A small image embedding model, trained from scratch.
Model: 32-pixel images, arch fnet, layers 8, width 192.
Rows from block 3 of a small image embedding model, named by matrix and row number. Rows with one number belong to one neuron. Each number is 200 + 40 x the weight over its row's rms, rounded and kept within 0 to 999. All counts start at 0. After the name is the row's rms in percent of the matrix's.
After each neuron's rows are labels from the 100 images, of 14848, where the neuron reaches its highest value: "responds to" is what is common among them; "patch colour" is the nearest of a few named colours to the mean colour under the peak. Only what is clearly more common there than usual is listed. The data: pen-drawn characters of a made-up script with 800 signs. In brackets: how many of the 100.
# fc1: MLP up (model.blocks.3.mlp.fc1.weight, 768x192), inputs 0-31
# fc2: MLP down (model.blocks.3.mlp.fc2.weight, 192x768, transposed), outputs 0-31

fc1.671,049,168,215,153,132,200,131,226,216,218,166,194,246,263,260,215,254,246,178,190,159,165,201,240,175,220,322,231,136,167,171,180,280
fc2.671,061,176,160,169,232,178,264,227,156,158,217,170,110,145,130,178,167,134,185,200,199,206,193,192,254,216,191,180,280,151,146,233,200
responds to: only straight strokes (41); one stroke (29)
patch colour: black (81)

fc1.579,082,182,228,204,239,210,232,155,213,194,214,305,160,181,95,140,128,216,257,199,202,191,174,144,229,205,190,168,204,175,202,234,269
fc2.579,066,117,179,191,206,216,223,237,203,210,244,160,234,211,219,218,233,158,231,155,183,202,262,241,179,217,189,224,213,150,220,207,232
responds to: thick pen (65)
patch colour: white (81)

fc1.265,094,182,157,164,148,242,215,246,164,214,286,159,241,201,221,221,194,187,135,131,165,166,236,141,270,226,242,199,187,243,195,227,154
fc2.265,085,125,165,289,191,263,171,275,284,205,166,178,160,172,208,179,175,164,213,165,249,151,235,187,175,164,182,162,216,198,120,147,250
responds to: dark on light (80)
patch colour: white (74)

fc1.86,125,260,230,134,214,225,235,198,168,232,240,181,232,218,177,253,182,211,137,198,217,238,152,223,193,236,275,169,226,150,145,232,151
fc2.86,120,178,199,193,228,239,274,210,216,226,178,169,294,199,229,189,216,277,140,196,257,177,188,180,197,264,195,197,222,194,122,197,145
responds to: four strokes (56)
patch colour: black (74)

fc1.90,064,173,284,205,209,181,194,250,229,178,219,151,280,189,243,148,162,249,149,205,191,163,147,136,244,266,228,165,218,223,239,177,188
fc2.90,072,192,213,223,231,201,197,78,163,233,187,270,134,167,201,232,164,159,212,231,242,209,191,284,163,125,217,207,240,188,184,207,273
responds to: only straight strokes (35); one stroke (29)
patch colour: black (70)

fc1.714,107,174,180,169,122,234,226,180,193,206,233,137,263,236,234,195,189,189,151,114,153,168,249,238,185,308,152,231,231,171,193,198,196
fc2.714,104,198,157,201,214,205,226,226,233,204,194,158,239,213,216,208,158,195,192,155,226,137,267,170,217,226,161,170,227,130,168,164,236
responds to: four strokes (61)
patch colour: grey (85)

fc1.116,052,248,168,231,182,211,152,196,201,167,188,204,279,184,239,171,189,194,189,214,222,205,179,236,194,228,154,203,196,163,158,176,246
fc2.116,060,174,287,192,189,214,199,265,235,201,215,194,186,239,238,155,227,246,206,178,198,181,148,223,176,216,240,224,231,221,219,176,201
responds to: one stroke (40)
patch colour: black (73)

fc1.556,119,277,178,177,208,167,236,223,190,273,248,276,234,221,160,241,229,168,239,232,188,151,274,166,306,138,249,169,180,158,212,241,214
fc2.556,114,195,157,175,170,274,165,150,225,156,199,152,237,192,216,155,219,202,153,145,160,155,228,180,200,199,235,163,251,254,248,210,146
responds to: thin pen (62)
patch colour: black (76)

fc1.106,110,205,217,242,176,243,266,225,227,158,214,146,236,198,251,229,211,211,212,122,177,251,265,230,219,244,201,170,232,204,202,216,169
fc2.106,115,172,159,268,209,270,233,204,250,185,187,164,240,155,202,188,124,237,189,170,204,126,202,185,206,250,112,145,174,285,214,132,193
responds to: four strokes (51)
patch colour: grey (28)

fc1.498,092,224,170,213,164,196,143,192,225,204,208,274,207,262,151,207,106,188,208,215,188,171,225,224,193,247,222,238,137,184,194,215,131
fc2.498,091,158,214,242,209,305,206,217,201,286,125,204,233,186,236,196,159,193,161,187,191,155,225,175,215,218,175,201,116,171,184,122,263
responds to: dark on light (80)
patch colour: white (80)

fc1.281,118,172,205,162,197,258,248,216,218,211,261,222,241,236,147,198,225,178,122,211,222,215,147,171,206,239,229,160,203,139,181,311,151
fc2.281,097,131,177,207,207,169,218,208,217,244,162,171,213,183,202,141,252,195,152,212,242,181,203,156,233,252,196,195,202,178,149,206,194
responds to: four strokes (55)
patch colour: black (73); grey (27)

fc1.408,071,204,268,187,223,209,209,133,146,233,232,181,199,173,213,168,160,211,184,188,233,193,142,209,254,285,214,233,167,192,125,194,242
fc2.408,082,166,191,251,190,191,179,248,259,218,187,224,173,170,209,230,303,218,192,155,192,219,238,224,189,132,170,236,205,211,235,209,252
responds to: only straight strokes (41); one stroke (35)
patch colour: black (71)

fc1.455,097,186,159,287,213,196,180,206,199,203,325,185,251,284,211,226,235,202,277,196,201,242,208,124,221,209,177,268,237,239,244,202,100
fc2.455,100,175,178,214,199,224,196,229,146,230,208,213,213,196,173,155,168,276,122,209,191,202,188,148,253,187,175,167,177,183,204,164,206
responds to: thick pen (63)
patch colour: white (72)

fc1.126,073,172,236,250,155,239,152,181,221,130,178,229,187,218,221,156,179,173,203,228,237,212,159,208,223,277,219,226,232,161,168,236,245
fc2.126,070,191,216,197,192,127,120,232,254,208,180,203,178,134,184,245,222,185,262,183,193,204,186,223,143,116,176,211,243,191,214,221,177
responds to: one stroke (33)
patch colour: black (75)

fc1.101,058,182,219,179,198,187,212,226,126,230,273,202,177,175,177,191,169,248,190,177,171,191,290,227,171,188,139,212,259,271,212,192,128
fc2.101,070,156,142,244,171,254,174,233,248,269,187,174,191,260,229,200,279,134,181,226,301,222,180,158,194,120,257,170,188,110,160,188,232
responds to: only straight strokes (34)
patch colour: black (74)

fc1.758,056,254,185,216,165,130,229,118,200,208,208,263,212,239,186,196,137,224,109,197,253,194,264,243,305,231,209,185,256,208,178,257,184
fc2.758,066,263,198,177,203,217,174,225,215,169,175,197,290,191,239,219,256,248,273,224,209,185,206,223,120,229,183,265,204,178,197,207,184
responds to: dark on light (85)
patch colour: grey (77)

fc1.514,101,202,153,149,226,229,223,219,166,239,258,188,241,199,218,219,123,208,176,212,186,157,128,208,205,189,160,190,184,255,183,229,131
fc2.514,106,146,163,206,187,272,229,235,213,216,164,133,233,218,181,184,212,213,152,168,219,146,228,203,214,233,204,177,256,234,85,169,190
responds to: four strokes (59)
patch colour: black (86)

fc1.653,093,221,174,230,212,179,236,209,217,202,220,307,221,192,159,196,186,202,175,207,210,121,217,235,236,193,155,205,185,227,241,196,213
fc2.653,098,180,186,118,240,156,181,138,220,195,212,222,181,200,240,201,335,226,235,223,249,242,198,206,182,236,251,179,230,153,156,187,206
responds to: thin pen (66)
patch colour: white (74)

fc1.65,070,231,132,196,263,204,161,164,221,186,194,144,182,204,161,204,151,212,221,221,280,227,191,136,235,286,210,188,159,152,167,244,251
fc2.65,069,217,262,211,165,194,223,230,181,207,170,278,191,182,265,182,215,184,162,170,100,182,150,240,159,178,151,201,291,234,225,164,269
responds to: one stroke (31)
patch colour: grey (47)

fc1.524,122,214,221,144,193,255,262,219,177,225,245,185,234,212,221,229,209,203,162,157,175,220,185,231,183,250,233,166,253,138,186,216,153
fc2.524,122,178,195,178,227,228,278,217,245,228,158,143,207,197,236,191,204,262,132,192,254,181,205,198,177,280,200,167,174,175,108,169,150
responds to: four strokes (59)
patch colour: grey (52)

fc1.437,110,210,201,259,187,255,272,203,210,173,222,156,185,238,271,212,197,223,222,119,167,220,253,239,209,228,170,197,231,198,247,194,184
fc2.437,108,160,158,252,142,259,230,212,240,174,172,159,256,149,217,186,171,183,171,149,190,140,212,196,214,231,146,161,231,295,269,139,167
responds to: four strokes (53)
patch colour: grey (37)

fc1.735,112,264,141,190,144,174,200,177,195,229,235,240,242,189,227,221,179,195,261,192,210,106,303,229,284,101,212,166,236,168,231,245,178
fc2.735,110,205,196,100,200,216,156,123,176,152,208,194,220,230,229,110,251,227,213,176,162,191,163,148,204,209,226,211,194,278,244,219,223
responds to: thin pen (65); one stroke (31)
patch colour: black (81)